config = dict(
    objective='flow_matching',
    hidden_act='elu',
    orthogonalizer='polar_express',
)
Rows from block 4 of a small class-conditioned spectrogram flow-matching model, named by matrix and row number. Rows with one number belong to one channel. Each number is 128 + 32 x the weight over its row's rms, rounded and kept within 0 to 255. All counts start at 0. After the name is the row's rms in percent of the matrix's.
After each channel's rows are labels from the 100 clips, of 14976 (inputs lightly noised), where the channel reaches its highest value: "top examples" is what is common among them; "lies over" is the class under the peak. Only what is clearly more common there than usual is listed. The data: babble in 24 made-up languages, each with its own sounds, syllables and stress or tones, from a formant synthesiser.
# convs0: first 3x3 conv (model.mid.0.convs.0.weight, 192x192x3x3, each kernel summed), inputs 0-95
# convs1: second 3x3 conv (model.mid.0.convs.1.weight, 192x192x3x3, transposed, each kernel summed), outputs 0-95

convs0.70 125 [198 142 139 115  93 154 128 168 122 134 128 122 154 124 186 111  84 119  97 133 122 108 100 106 110 140 155 122 120 117 131 102 133 118 137 129  94 140 178 118 155  83 101  86 105 121 162 188 172 119  61 176 161 184 196 152 106 124 137 138 107 107  95 103  63 130 164 161 146 186 116 107 160 156 143 107 154 180 201 161 112 150 127  73 144 105  93 212 151  91 115 111 117 118 123 126]
convs1.70 089 [115 127 112 166 155  99  89 108 113  90 132 103  96  97 133 105 169 242 183 156 124  95 133 115 103 178 165 103 137 204 150 193 159 133  87 111 130 134 141 120 112 140 153 156 136 122 109 134 106 154 157 104 123 137 110 203  79 202 127 167  92 124 155  96 137  65 163 152 143  90 155 117 175 113 172 149 121 115 126 139 146 121 152 161 141  72 152 149  95 155  95 133 119 132 134 126]
top examples: thin (high-pass); pink noise; /y/; white noise
lies over: silence

convs0.144 082 [139 121 132 135 102 167 107  99 127 128  81  90 102  66 125  80  88 118 100  94  76 122 108  67 133 143 179 109 130 144 122 124 120 137  79  91 139  83 167 138 105  97 108 151 100 173 152 153 133 149 102 151 136 158  93 169  99  66 129 140  65  64 127 127 110 110 137 133 155 104 142 141 141  99  80  77  84  84 116 105 112 146 106 108 167  62  22  72 113 158 108 121  96  74 146 185]
convs1.144 132 [ 96 121 112  88 162 115 104 135 138 140 106  74 149 110 118 123 119  83 155  90 120 162 136 112 124  76  71 122 141  98 137 117  70 135  97 130 119 151 114 134 146 143 110 113 111 138 112 121 133 171 141  92 151 159 170 150 163 229 121 136 107 179 117 123  59 114 162  97  91 150 198 109 149 126 192 113 168 112 147 125 116  90 145  69 150 150 119 134 188  73  85 115 100 122 109 154]
top examples: /ts/; /z/; rumble
lies over: /z/; /ts/

convs0.37 091 [137 160 139  64  66  81 199 118 149 123 121  93 133 171  66 132 163 132 154 138 173 136 137 148  92  27 153 149 102 166 174  59 164 117 135  99  96 127 179 138 130 136 138 156 131  73 127 119 109 117 109  94 109 156  67 160 151  77 129  92  71 169 159 142 134 170 147 183 129 160 118  67 164 151 166 105 150  90 133 110 146 130 184  68 136  98 173  97 119 147 132  93 137 176 122 124]
convs1.37 102 [ 87 118 173 109  96  97  78 137 118 118 140 103 116 187 149 102  99 165 125 109 126  56 114 199 194 117 112 148 121 179 166 131 160 103 176 138  69 121 141 196  79 120 132 128  70 134  92 157  67 102  79  93 130  84 125 150 139 124 144 137  79 110 127 140 121 114  91 151 140 117 155 113  64 115 139 107 184 133 111  92 113 103 128  88 115  53 186 119 130 113 209 154 140 119  40 153]
top examples: prosody: no stress; /ts/; rumble; /s/
lies over: /ts/; /s/

convs0.7 114 [148 129 125  53 129 112 139 154  76  99  58  94 114 118 122 103 102 113 100  91 153 111 111 148  98  62 135 105 100 127  99 139 105  94 139  94 129  94 111  84  98 119  87  64 123 157  86 171  72 145 103 157 108 216 123 136 151  90 160  96 157 131 126 174 106 127 152 106 133 115 149 139 100 147 159 133 110  97 130 113 162 182 172 144 151  93  99  91 119 126 151  98 115 116 139 147]
convs1.7 111 [135 115 141 167  70 144 154  85 125 195 181 101 148 149 135 160 128 118 162  95  81  66 148 120 187 139 166 120 107 183 144  97 189 165 121 104 115 137 149 174 140 158 142 161 108 117 138  51  85  92 172 119 129 126  97 151  86 145 167 117 191  59 121 117 157  86 123 116 160 122  99 118 108 122  74 144 127 155 131 101 136  70 140  89  62  95  85 151 101 150 125 152 156 135 149 117]
top examples: /x/; /u/; /oʊ/
lies over: /x/

convs0.23 094 [106 109  97 130 120 140 106 114 181 156 145 148 115 155 128 150 153 144 162 117 135  93 134 112  88 171 170 218 150 167 144  98 163  99 122  83 106 143  95 128 134 119 148 119 120 109 124  93 131 152 192 199 122 161 169 185 107 138 138 172 155 196 157 158 157 113 138 158 209 129  83 111 167 115 120 139 160 181 186 167 128 170 161 212  75 134 107  92 132 137 171 163 123 109 165 136]
convs1.23 132 [154 187 156 164 128 139 112 126 100 139 111 119 219 107  73 104 101 117 103 112 137 134 125  96 123 103 145 115 132 115  87 108  90 140  84 137 151 119 113 124 123 168 151 125 126 155 104 142 156 171 172 102 108 179  97 164 147 137 153 103 121  29  68 123 169 149 146 112 111  92 168 176 155 112 141 118  90 120 130 130 128 132 105  65 116 113 134 141 141 201 159 107 148 175 191 158]
top examples: reverberation; mains hum; clipping
lies over: silence

convs0.6 076 [127 163 137 153 110  96 137 170 128 162 105 143 112 143 127 138 185 144 128 130  56 124 103  93 113 122  99 126 189 162 120 108 101 126 132  90 169 130 136 125 105 114 172 132 138  73  99 212 137 141 147 163 149 106 142 149 132 124 136 149 128 127 146 103 116 140 162 100 136  76  48  78  17 178  84 115 112 183 153 154 135 160  92 190 107 112 197 111 112  88 168 164 102 148 197  77]
convs1.6 109 [154  60  83  82  86 107 115  82 109  92 141 101 127 149 152 168  72  86 152 115 140  28 152 123 129 175 167  82  64 148 143  99 179 124  82 100 120  81 134 108 177  79 115 117 112  70 102  86 122 175 123 100 165 169 147 148  87 139 141 123 139 118 155 176 128 143 167  96 203 142 126 141 179 103 211 134 172 103 106  80 112 123 166  92 146 107 144 177 181 226 120 143 164 144 120 143]
top examples: mains hum; reverberation; clipping
lies over: silence

convs0.22 086 [137 123 143  37 160  59 134 117  48 124 161 134  98 147 150 151 136 135 119 123 117 175 153 118 106 229 185 254 135 165  86 124 105 109 138 136 146 114 137 140 128 120 112 114 133 111 101 138  97 122 211 118  75 205 129 132 163 108  74 131  85  81  97  72 142 135  80 140 158 130 128 141 145 122  88 114 129  75 129 118 137 140 133 177 153  62  52 115  91 114 128 104 156  93 133 106]
convs1.22 132 [ 71 129  74 105  96 147 161 150 116 124 128 102 103 128 121 142 168 106 168 128 124  85 168 126 128  58  82 110 132 164 144 131 171 138 118 150 200 159  94 182 130 131  88 137 143 104 155 181  64 123 108 124 124  54  80 173  96 145 205 201 142  93 152 125  85 100 101 107 156 127 149 152 183 130 134 120 135 192 101 122 108  69 153  83  91 134 129 130 132  76 137 142 140 178 165  88]
top examples: /ts/
lies over: /ts/

convs0.161 106 [145 123  90 119 130 255 111 139 146 123 129 117 153 125  84 123 128 149 133  79 123 105 133 115 139 147 149 168 157 154 108 107 123 103 118 130 151 160 172 157  93 142 110 195 151 125  92 133  59 134 139 156 143 160  94 103 174 134 187 157 155 139 147 181 108 155 216  90 157 130  97 102  99 121 124 141 135 134 120  83 116  77 136 139 140 151 179 184 130 128 116  95 107 159 154 113]
convs1.161 073 [156 152 126 106  93 126 144 212 137 141 168 135  67 140 194 153 154 116 105 133 100 160  62 150  99 155 118  88  90  62  68 113 100 146 120 104 149 107  84 137 115 152  87 113 108 147 156 124 107 136 133 148  98 192 117 101  97 129 146  96  71 171  90  84 150 125 163  87 170 107 133 175 124  75 153 156  69 116  75 124  93 135 112  96 114 122 147 109 146 134 128  97 126 147 205 163]
top examples: prosody: no stress; pink noise; /ɪ/; /a/
lies over: silence

convs0.138 131 [123 116 151  49 144 127  97 162  68  96 175 147 112 115 126 162 114 136 126 120 147 151 138 165 109 126  93  72  96 141 122  96 118 133 108 155 139 166 154 117 134 117 115 111 157  92 134  71 148  87  52 152 148 126 144 128 159 146 142 163 126  60 105 141 163 135 147 171 156 212 162 163 111 165 169 161 190 106 129 122 149 115 119  94 190 134  60 167 186 108 176 147 135 156 113  92]
convs1.138 098 [102 161  90 167 163 170 145 138 141 130  90 131 128  80  74 144 146 187 202  53 140 148 127 170 108 153 100 109 144 100 175 146 132 109  21 154  76 130  58 117 100  91 152 200 111 202 142 154 140 174 156  88 118 120  48 127 140 123 103 153  94 135 178 136 121 159 123 162  69 122 130 119  95  83 141 133 132  98 150 127 136 170 102 145 132 168 141 110 134 228  45 125  86 104 148 158]
top examples: thin (high-pass); white noise; pink noise
lies over: silence

convs0.158 080 [109 139 133  67 125 172 159  87 109  96 145 107 134 136 152 148 142 167 184 117 165 157 110 128  75 111 198 182 171 152 126 174 120 146 172 147 151 129 159 128 163 169 178 141 141 139 102 113 122 126  96  76  87  88 118 179 168 106 149 179 151 124 110 121  96 124  80 103  94 105 156 145 108 119 121  84 141  82  96  74 153  85  93 155 107  68  57 143 110 146 138 133 105 118  98 169]
convs1.158 107 [166 172  99 219 132 172 152 187 164 137 171 148 125 146  89 133 115  94  39 146 130 124 164 110  88 128 155  78 123  47 153  89 137 135 149 176 158 123 129 122 104 144 170 175  82 158 144 164 148 179 133 188 108 118 113 134  93 124 116 173 117 109 179 104 101 106 125  81 131 118 128  72 139 162  71 119 144 106 100 148 119 152 101 149  56 175 118 118 183 116  87 106 118 153 123  93]
top examples: /ts/; thin (high-pass); /s/
lies over: /ts/

convs0.172 098 [102 114  94 111  93 116 154 129 202 147 123 136 161 195 157 147 177 110 150 136 109 121 113 171 105 167 124 111 172 134  87 190 185 131 142 112 152 174 124 187 145 115  84 113 135  85 169 136 126 132 118 144 111  54 120 139 144 104 172 115 151 144  81 117 122 132 117 102 132  98 112  89 121 151  86  52  88  79 140 123  91  92  80 165  94 148 110 145 145 102 113 103  81 138 122 100]
convs1.172 127 [153 197 110 123 114 133 144 169 123 113  49 142 123 120 136 109 147  88 132 127 188 221  82  94 178  83 172 135 104 197 165 124 157  94 126  86 142  95 153  94 111 151 210 102 117 199  69 168  88 102  92 127 144 162 122  87 137 113 137 103 102 137 127 178 167 111  98 112 173 128 153 113 111  64 185 179 161 123 153 110 131 143 124 133  94 148 128 134 135 110 153 130 124  93  93 155]
top examples: reverberation; voice: deep voice; /æ/; pink noise
lies over: /æ/

convs0.137 075 [155 169 140 175 112  43 140 116  45 112 133 131 115 124 156 137 167 207 138  69 183 130  95 135 121 163 115 125 125 149 110 121 154 165 120 144 171 150 159 153  81 164  92 129 117 144 161 121 127 129 195 153  72 161 161 208 169 138  86 140 133 131 131  91 142 115 173 124  88  80 125 123 127 144 155  42 113 133 114  62 144 141 140 107 130 166 120 137 126 141 132 135 116 118 109 199]
convs1.137 091 [158 182 208  84 128  70 133 113 172  74 122 126  91 116 141  89  77 125  74  78 125 125 110 103 104 117 112 107 115  93  86 122  62 103 124 125  60  92 100  75  47 135 189 106 155 134 111 136  83 100 100 115 146 178 175  58 147 121 120 177 145 131 117 156 109 144  88 147 169 167 151 123  54  96 116 153 152 145 145 156 145 190 121 152 107 119 147 131 112  92 133 111 161  99 132 103]
top examples: /x/
lies over: /x/

convs0.48 118 [158 158 112 162 122 149 174 135 175 111  81 120  64 115 132  91 103 139 119 159 151  79 108 145 157 165 148  63 105 148  73 128 170 161 103 155  86 137 140 115  83 129 118  90 116 179  75 186 108  86 100 185  75 160 146 118  94 101 141 152 166 113 147 167 155 109 142  93 146 132 168 111 106 165  94 128 173 115  45 135 161  57  99 155 121 166 152 144 188 109 143 113 132 167 113 126]
convs1.48 091 [163 109 128 100 136 103  76 126  96 136 157 102 194 137 125 182 105 191 121  59 107 135  81  88 143  74 100 157 100 125 146 136 131  62 152 120 173 104 106 151 172  92 163 119 108 150 128 126 129 156 171  71 104 110  95 129  73 124 120 109 104  98  91 117  54  75  72 124 159 123 135 100 130  90 160 122 102 114 111 125 111 223 142 109 149  92 170  73 127 131 134 154 149 123  94 184]
top examples: mains hum
lies over: silence

convs0.90 136 [140 109 113 167 122 255 119 116  93  67  63 110  54 123  79 110 102 132 128  78  97 123 126  83  85  93  97  92 118  58  76  40 115  72 107 147  93  71 112 123  80  66  93 129 103 132 134  93 143 131 165 158 145 135 135 111 129 145  95 138 217 156 155 155 119 160 155 136 181  85 100 126  96 126 131 169 135 139 145 148 164 167 163 148 160  93 181 100 116 138 157 120 147 131 178 152]
convs1.90 135 [174 124 118 128 156 164 145 122 108 126 134 105 154 133  87 113 144 146 101 159 159 157 101  92 148 105 157 143  85 112 161 109  96 136  93 111 160 128 115 130 145 150 173 122 115 135 123 151 171 112 155 183 117 150 196 151 145  92 147 117  41 125 130 136 113 130  76 118 110 122 163 151 122 116 160 133 144 179 210 100 167 109 101 160  98 139 174 164 106  99  78 154  98 118 118 136]
top examples: reverberation; clipping; prosody: stress on last syllables
lies over: silence